{"model": "image captioner", "crop_scale_min": 1, "horizontal_flip": true, "encoder_activation": "leaky_relu", "encoder_depths": [4, 9, 4], "decoder_bias": "all", "decoder_inner_norm": false, "residual_init": "scaled_by_depth", "warmup_steps": 230}
Rows from block 9 of the image encoder of a small image captioner, named by matrix and row number. Rows with one number belong to one channel. Each number is 50 + 10 x the weight over its row's rms, rounded and kept within 0 to 99. All counts start at 0.
Before each channel's rows are labels from the 100 images, of 14976, where the channel reaches its highest value: "responds to" is what is common among them. Only what is clearly more common there than usual is listed. The data: simulated stained blood smears.
# convs0: first 3x3 conv (encoder.blocks.9.convs.0.weight, 96x96x3x3, each kernel summed), inputs 48-95
# convs1: second 3x3 conv (encoder.blocks.9.convs.1.weight, 96x96x3x3, transposed, each kernel summed), outputs 48-95

responds to: round nucleus
convs0.63:48 59 60 49 41 50 49 54 37 59 46 55 60 48 47 56 54 35 70 51 67 50 48 51 46 57 53 38 38 52 76 58 44 42 37 51 49 47 35 47 46 51 59 36 47 50 34 39
convs1.63:55 59 65 51 69 49 54 52 61 62 45 41 66 41 62 50 38 63 33 65 67 65 49 62 48 51 50 64 35 42 45 52 39 55 35 59 49 47 57 42 54 56 47 45 50 66 60 46

responds to: round nucleus; small spheres
convs0.49:38 35 73 48 48 54 57 61 37 29 45 40 47 45 36 37 54 44 47 56 67 48 41 47 50 47 40 37 37 45 50 33 39 37 47 39 40 59 43 50 53 43 43 43 50 65 46 41
convs1.49:56 68 46 41 40 55 42 62 46 58 45 62 18 56 55 44 43 43 49 52 50 48 33 43 57 36 57 69 48 50 47 65 57 54 46 53 32 48 53 46 54 55 51 44 46 40 34 37

responds to: teardrops; crowded
convs0.88:55 32 46 39 36 31 60 63 46 44 46 41 41 27 49 42 55 49 43 22 47 34 45 38 42 35 42 44 47 52 48 49 48 45 57 47 33 41 39 33 54 43 44 34 40 40 37 48
convs1.88:39 65 48 62 48 52 46 60 52 54 59 58 57 33 59 56 44 37 47 51 38 44 51 48 75 68 40 44 48 44 51 63 64 34 49 39 52 43 67 36 55 63 50 52 51 65 50 51

responds to: discs; no large cell
convs0.7:50 46 62 49 62 33 42 49 45 48 33 54 53 70 47 55 54 51 35 54 30 46 45 45 47 37 38 43 60 53 36 36 58 37 43 43 38 48 57 53 35 58 55 48 39 44 43 55
convs1.7:54 57 29 44 37 50 54 66 49 45 43 64 30 29 55 52 74 46 61 30 33 44 42 56 63 66 57 38 51 38 59 68 45 42 51 53 60 51 36 41 62 55 42 47 56 41 49 49

responds to: crescents
convs0.25:41 30 47 43 54 50 47 50 47 31 46 40 62 49 38 40 52 37 43 48 47 54 36 42 39 42 50 42 29 55 43 27 49 43 56 43 40 49 57 44 40 41 51 38 46 47 54 48
convs1.25:43 69 47 52 64 45 50 53 48 48 43 73 35 32 59 51 66 51 49 35 62 37 39 50 71 62 51 47 58 53 63 51 48 64 46 47 50 67 51 61 61 58 61 49 53 56 46 55

responds to: lobed nucleus
convs0.75:61 47 65 63 44 31 55 50 57 33 60 43 58 66 40 53 42 37 36 41 60 43 50 34 50 40 37 40 50 37 58 34 37 50 43 37 32 47 61 50 46 40 44 42 39 60 67 61
convs1.75:53 43 55 55 50 48 44 42 47 23 46 09 35 44 42 36 45 59 61 43 63 53 54 45 53 68 57 62 35 47 46 23 49 52 49 42 51 63 56 53 48 29 43 55 49 50 35 62

responds to: target cells
convs0.87:48 32 57 50 62 40 50 51 33 30 45 44 56 47 52 42 51 46 49 37 51 40 48 50 53 49 48 53 44 56 48 23 55 27 45 43 32 45 48 52 35 50 55 35 45 41 53 43
convs1.87:50 42 54 52 46 45 50 56 60 51 48 40 45 25 61 59 44 63 67 39 38 53 61 44 46 72 45 39 56 36 49 65 40 38 56 55 64 44 48 36 55 53 44 50 81 57 54 54

responds to: discs
convs0.13:28 38 35 48 54 44 39 52 46 42 28 52 48 47 44 53 42 51 47 43 37 45 46 51 43 45 52 41 37 43 40 31 50 36 35 43 40 45 58 60 43 50 57 51 51 38 62 47
convs1.13:53 35 42 29 49 58 44 52 52 56 42 54 45 33 57 53 63 53 62 38 31 50 55 44 57 42 60 56 53 40 40 70 47 37 41 59 50 52 31 47 43 51 54 46 65 38 53 47

responds to: two lobes with orange grains
convs0.6:52 51 51 54 32 44 39 50 42 21 61 34 66 50 44 47 56 41 65 58 48 53 54 53 58 75 35 33 58 60 36 31 56 37 48 59 53 45 48 48 60 68 51 38 46 52 44 57
convs1.6:53 34 59 35 56 47 43 48 80 55 62 46 55 49 40 49 41 62 36 59 60 62 64 50 36 51 54 48 48 58 45 43 43 35 52 57 57 31 40 35 77 38 48 56 58 60 59 65

responds to: crowded; small spheres; discs; large cell: no large cell
convs0.84:58 44 60 51 49 34 53 52 42 46 50 39 42 49 33 37 44 37 43 53 58 26 35 29 41 39 37 26 46 40 49 43 43 43 62 37 50 44 56 56 47 44 41 43 43 50 58 41
convs1.84:49 54 29 51 40 52 53 43 53 43 41 72 30 46 55 56 59 63 45 46 31 51 59 56 43 38 54 55 53 45 49 72 40 41 44 50 45 43 53 38 55 59 54 37 49 44 23 39

responds to: lobed nucleus
convs0.18:63 46 56 67 38 54 46 52 68 31 59 37 22 60 45 43 37 42 48 46 51 58 49 40 47 38 45 41 58 47 37 36 41 56 50 47 43 45 67 45 46 41 41 53 43 39 56 56
convs1.18:56 38 49 55 49 50 40 54 53 15 41 11 49 46 44 49 39 48 58 41 53 51 50 45 48 73 57 66 40 41 46 31 43 49 57 43 51 52 45 51 46 30 54 53 46 52 36 54

responds to: band-shaped nucleus
convs0.64:55 49 59 60 39 37 51 40 38 28 63 46 63 51 38 53 58 32 53 42 61 37 49 45 36 61 37 54 48 62 46 41 45 52 56 43 34 51 34 49 48 48 36 39 53 58 49 55
convs1.64:45 57 64 46 59 61 46 43 68 44 58 59 47 61 37 39 39 41 41 62 62 32 76 47 51 50 42 55 66 66 69 45 47 65 66 50 45 67 59 52 74 60 52 48 62 53 51 51

responds to: spiky cells; no large cell; round nucleus
convs0.52:40 38 29 43 41 50 44 49 37 47 42 59 47 35 57 49 49 50 69 39 31 48 44 61 56 69 58 46 45 50 51 44 63 37 44 53 49 36 33 55 53 58 61 39 41 48 52 54
convs1.52:52 31 58 38 50 45 47 56 56 68 51 56 59 43 45 53 43 73 28 49 56 50 54 50 41 43 44 39 44 47 36 57 48 22 42 56 56 35 43 56 57 60 44 65 64 65 61 55

responds to: small spheres; crowded
convs0.15:44 46 43 43 60 46 45 49 57 42 45 40 49 55 33 46 39 53 43 40 38 32 40 33 37 34 47 39 37 46 44 43 38 51 51 31 41 43 52 47 66 34 30 52 28 49 43 22
convs1.15:42 40 60 40 33 46 40 52 46 54 51 56 40 54 70 46 51 32 38 47 60 53 30 61 59 62 34 54 43 51 67 72 52 61 45 51 42 47 56 65 52 45 60 56 35 57 41 47

responds to: crescents
convs0.3:48 38 46 55 55 41 59 42 38 61 48 56 66 42 37 43 52 41 47 42 59 27 44 34 33 49 33 47 39 42 50 44 35 52 59 30 41 55 39 43 48 31 38 50 35 42 49 35
convs1.3:52 44 70 55 55 47 62 29 32 69 48 80 58 68 42 46 40 58 29 66 48 60 49 66 55 41 51 49 66 43 53 47 60 53 52 42 47 54 59 40 62 43 45 63 48 56 58 56

responds to: crescents
convs0.80:50 41 46 70 42 40 56 59 41 48 44 44 67 54 43 52 49 37 52 40 61 42 30 38 35 50 34 37 39 40 37 40 41 36 67 39 51 63 42 41 57 47 46 35 44 48 47 42
convs1.80:42 48 62 61 49 55 60 39 43 51 54 63 78 47 35 53 42 45 44 64 66 52 59 57 62 62 60 37 40 50 38 48 57 26 42 46 51 46 51 35 62 50 43 52 45 69 68 51

responds to: spiky cells; no large cell
convs0.65:32 36 39 50 34 65 49 51 43 49 37 54 40 52 52 41 53 46 60 46 41 53 42 53 50 55 59 46 41 47 52 69 50 48 46 53 40 28 49 52 40 50 56 43 60 31 36 45
convs1.65:57 46 63 40 53 39 44 51 36 66 51 58 36 53 49 54 45 67 44 50 57 54 57 44 47 31 46 53 45 46 31 49 54 33 47 51 54 45 47 61 45 51 37 60 53 61 62 45

responds to: two lobes with orange grains
convs0.53:37 55 49 37 57 43 38 33 48 47 54 56 70 54 35 41 66 50 50 46 58 43 51 41 32 50 56 43 35 42 49 35 34 53 49 33 36 41 37 43 44 40 41 40 52 61 54 57
convs1.53:36 50 58 59 42 68 42 36 74 35 54 55 58 53 33 40 47 52 49 61 51 47 69 32 50 60 38 56 53 72 57 34 47 57 49 48 48 77 63 66 65 42 54 60 50 47 47 52

responds to: small spheres; teardrops
convs0.47:44 43 46 38 59 37 38 36 35 58 49 54 61 32 57 45 35 52 44 35 50 24 48 46 55 49 52 52 47 48 46 50 51 65 53 39 40 58 29 47 41 51 40 63 50 44 52 36
convs1.47:45 55 52 57 39 55 56 28 49 80 45 81 53 47 43 44 53 46 42 68 38 64 40 55 55 61 31 45 59 68 55 47 65 57 47 45 44 68 46 58 68 44 44 55 41 41 60 63

responds to: round nucleus
convs0.8:34 60 56 46 55 45 44 51 33 46 43 50 47 43 37 47 56 52 60 55 56 32 42 65 34 45 50 54 59 66 64 50 43 33 44 52 35 50 31 66 41 30 39 36 60 59 50 34
convs1.8:52 57 56 55 52 54 44 62 61 49 52 26 46 69 51 48 51 49 48 70 48 61 69 54 50 50 66 77 51 57 52 60 38 62 54 58 42 67 50 33 46 47 62 38 58 42 53 51

responds to: crescents
convs0.41:37 50 40 51 51 49 60 31 47 36 51 46 49 41 32 44 50 36 59 37 69 38 47 44 41 53 44 42 42 26 59 50 35 45 36 34 45 52 53 32 40 33 43 35 45 51 50 54
convs1.41:51 45 73 59 76 39 58 33 52 43 60 51 64 60 44 48 44 41 33 59 47 63 60 46 57 52 70 54 44 58 49 40 51 48 62 52 45 58 64 34 56 47 42 50 64 70 64 51

responds to: round nucleus
convs0.2:56 40 33 38 48 48 39 43 32 45 36 40 35 48 48 55 57 36 40 46 44 57 50 43 50 39 57 48 43 39 41 32 46 28 47 33 38 38 32 52 33 41 56 27 49 45 46 46
convs1.2:57 62 50 52 50 32 55 58 58 43 42 69 63 32 50 39 65 64 43 38 39 49 38 45 49 48 48 49 49 49 55 67 50 57 51 62 57 65 60 67 52 68 54 48 54 48 51 32

responds to: discs; no large cell
convs0.83:43 34 40 34 57 49 42 60 42 49 32 64 39 44 47 47 63 56 47 41 31 48 38 41 55 47 62 38 47 35 38 41 55 40 44 39 52 49 39 59 42 58 69 48 60 38 48 42
convs1.83:52 66 47 37 45 51 49 68 41 56 23 71 64 28 50 61 65 55 63 40 43 39 29 44 48 46 37 44 59 57 45 69 46 49 51 62 42 65 50 65 59 59 56 50 40 49 56 54

responds to: small spheres
convs0.11:43 31 47 46 59 49 43 41 29 61 32 62 68 43 58 47 55 54 53 40 53 43 56 42 56 63 58 59 56 53 37 60 53 41 51 50 50 39 35 25 42 60 63 50 59 36 42 51
convs1.11:49 56 42 41 39 46 42 58 40 65 38 59 30 66 60 49 44 53 50 57 47 51 49 54 62 49 45 53 51 50 39 63 67 31 41 60 50 32 48 49 45 47 36 62 61 61 50 51

responds to: round nucleus
convs0.5:24 31 66 29 53 52 54 40 42 38 39 54 38 37 48 38 50 37 47 53 56 47 43 48 41 51 45 43 32 57 51 29 43 29 40 50 39 58 39 53 50 43 51 36 49 37 40 53
convs1.5:53 58 35 48 50 40 40 55 41 61 49 52 35 37 62 45 50 62 50 51 36 50 61 57 62 51 59 48 44 36 40 71 60 30 44 61 57 37 53 42 46 59 54 51 61 54 46 46

responds to: discs; round nucleus
convs0.43:36 51 45 51 59 43 35 41 44 50 58 47 46 43 38 45 52 37 36 51 44 44 54 54 44 41 53 39 49 42 53 56 38 40 38 34 40 53 45 38 39 43 45 34 50 54 50 47
convs1.43:45 36 58 43 52 69 44 32 41 44 45 56 39 64 50 46 60 46 61 43 37 46 66 50 51 56 64 64 54 57 67 49 61 43 56 58 49 65 55 52 50 55 62 39 58 52 54 55

responds to: lobed nucleus; target cells
convs0.61:38 41 39 36 66 44 44 38 43 44 61 41 41 45 41 43 44 41 55 43 49 40 52 51 34 44 37 44 41 40 55 33 48 47 33 35 33 47 49 49 37 44 52 35 52 36 50 50
convs1.61:41 46 55 40 45 46 49 51 47 51 58 51 52 45 60 45 66 61 73 41 34 52 53 44 60 58 73 52 45 52 50 46 51 41 46 61 61 40 54 49 49 59 60 55 67 52 48 42

responds to: discs; round nucleus
convs0.12:58 41 45 51 50 30 61 56 39 46 38 47 36 40 54 54 40 43 29 40 43 35 52 48 49 30 45 47 55 51 41 59 52 35 49 44 27 49 35 20 60 43 53 40 35 43 39 42
convs1.12:57 51 46 67 54 56 45 56 55 44 52 48 53 37 55 53 61 38 55 35 37 50 49 46 59 66 53 44 54 45 58 59 42 38 50 58 54 43 51 26 52 49 46 53 60 52 47 51

responds to: round nucleus
convs0.21:52 47 67 39 49 49 54 51 43 47 39 54 53 52 39 43 65 43 46 41 71 30 45 48 38 43 54 40 61 35 54 41 35 42 49 32 44 39 38 46 48 46 41 38 52 50 32 56
convs1.21:45 51 47 48 59 46 30 55 41 48 52 56 45 51 47 45 64 36 51 68 35 62 66 55 44 65 56 63 39 48 39 68 54 26 62 63 48 57 50 46 40 47 67 24 55 53 52 50

responds to: crescents
convs0.89:45 31 61 58 53 40 49 46 52 46 42 41 58 55 43 44 52 42 42 46 64 31 52 41 48 41 53 50 31 36 39 38 48 48 38 31 37 55 46 36 39 41 56 46 53 50 50 53
convs1.89:58 51 58 48 70 55 51 44 52 40 58 59 67 57 35 51 70 44 42 50 61 46 53 52 54 54 70 41 64 51 65 54 46 39 60 61 55 57 66 16 63 47 37 38 61 54 56 48

responds to: band-shaped nucleus
convs0.9:55 51 45 47 50 42 43 52 42 54 49 48 53 37 36 44 51 24 24 41 45 28 57 43 45 33 36 51 36 40 46 55 39 39 44 32 50 52 36 33 43 34 41 28 46 45 47 41
convs1.9:39 66 44 61 56 61 43 40 44 35 50 53 35 49 47 47 65 46 66 48 53 43 68 54 48 50 55 56 55 67 63 52 52 66 56 50 32 81 57 58 56 51 46 43 38 47 57 47

responds to: round nucleus
convs0.14:35 44 56 45 55 62 58 57 36 41 27 43 57 44 51 46 61 42 56 56 44 65 44 48 54 51 72 38 41 49 52 47 49 26 40 51 40 33 32 45 54 55 54 22 46 65 58 36
convs1.14:63 65 51 52 58 35 45 60 59 53 46 71 47 64 43 52 53 72 53 52 57 71 58 51 48 50 74 57 39 46 47 65 34 43 50 55 56 56 51 39 39 51 46 64 58 43 38 44

responds to: discs; no large cell
convs0.22:35 34 49 47 50 31 55 59 44 14 37 36 53 44 42 36 61 58 33 61 47 39 35 54 59 30 48 52 47 57 50 31 59 33 47 34 49 56 37 69 47 48 49 37 42 54 50 49
convs1.22:52 40 43 40 47 47 41 66 45 72 36 54 46 37 56 58 52 56 61 28 28 44 51 53 36 59 48 47 61 42 48 76 41 30 41 60 56 42 42 41 55 56 42 56 64 41 52 52

responds to: discs; round nucleus
convs0.36:41 41 66 51 55 32 50 53 38 41 54 46 55 61 34 39 37 44 44 53 51 34 30 39 33 40 29 36 49 42 53 30 33 59 57 32 29 53 51 50 44 43 36 46 50 34 40 34
convs1.36:40 60 36 56 47 46 50 55 46 74 52 60 28 50 65 49 62 61 52 34 30 48 59 48 57 65 65 37 44 36 45 54 51 37 46 56 58 56 66 34 54 47 52 54 56 53 57 49

responds to: teardrops; no large cell
convs0.29:56 44 47 45 58 43 52 58 34 64 36 66 61 27 68 56 43 60 46 35 39 40 43 50 59 46 47 50 57 54 43 63 58 52 50 46 47 44 34 40 52 59 53 61 44 33 35 31
convs1.29:44 45 39 46 32 46 43 42 35 69 32 71 41 63 45 42 47 52 36 45 50 47 46 65 52 44 30 49 60 51 60 57 55 41 35 56 54 44 48 51 47 49 32 70 42 62 49 59

responds to: small spheres
convs0.57:74 42 39 54 48 35 49 36 57 45 62 40 54 58 36 53 38 35 39 46 44 62 53 34 24 49 43 47 60 49 50 58 47 62 65 43 36 53 66 38 66 42 28 45 31 59 41 45
convs1.57:44 42 56 54 34 50 51 51 55 39 43 37 51 52 60 40 51 43 57 45 42 45 36 45 67 74 40 50 57 63 60 52 58 53 41 39 43 41 63 65 54 59 46 58 44 52 39 59

responds to: target cells; discs; no large cell
convs0.50:44 47 55 50 55 43 62 42 43 49 42 25 52 52 33 41 46 58 43 59 59 37 42 46 35 36 44 41 47 39 42 42 35 51 44 37 33 55 56 55 55 35 29 49 44 52 46 38
convs1.50:49 40 41 49 43 64 49 52 41 46 28 67 14 37 53 61 64 51 47 27 22 34 41 53 46 41 57 40 56 43 47 61 58 34 41 56 44 39 55 39 49 46 48 46 38 53 44 39

responds to: small spheres; crowded; no large cell
convs0.68:48 43 39 53 40 35 59 43 38 59 54 31 47 44 48 43 46 42 44 24 65 38 43 39 42 41 49 41 45 43 50 50 34 41 69 31 25 48 42 35 68 34 34 37 41 39 41 43
convs1.68:47 48 47 52 33 42 42 56 58 53 62 42 41 52 58 46 44 30 54 54 37 47 42 51 60 70 39 42 45 40 59 59 49 45 36 37 49 43 76 46 47 60 54 52 50 56 48 59

responds to: round nucleus
convs0.51:44 51 46 48 53 74 64 48 53 49 28 53 38 57 56 46 61 55 65 66 46 68 53 68 54 62 61 65 52 54 66 61 56 47 43 64 63 25 55 45 43 57 63 57 57 44 51 40
convs1.51:64 38 44 51 54 43 41 50 50 62 36 54 37 55 60 52 45 62 50 54 60 62 51 54 43 48 62 51 47 40 42 66 51 34 49 61 55 22 43 50 42 56 53 61 69 69 44 43

responds to: crescents
convs0.45:47 37 43 42 61 33 43 48 42 51 56 38 59 55 40 43 48 43 35 46 63 30 46 41 41 34 46 45 33 33 55 39 48 47 56 23 35 57 42 43 54 44 55 42 43 34 41 41
convs1.45:52 53 79 49 69 52 57 45 64 40 59 71 62 40 38 58 79 52 54 44 57 54 44 48 58 58 60 29 59 57 54 42 51 42 56 54 61 58 64 30 56 40 61 49 59 56 52 55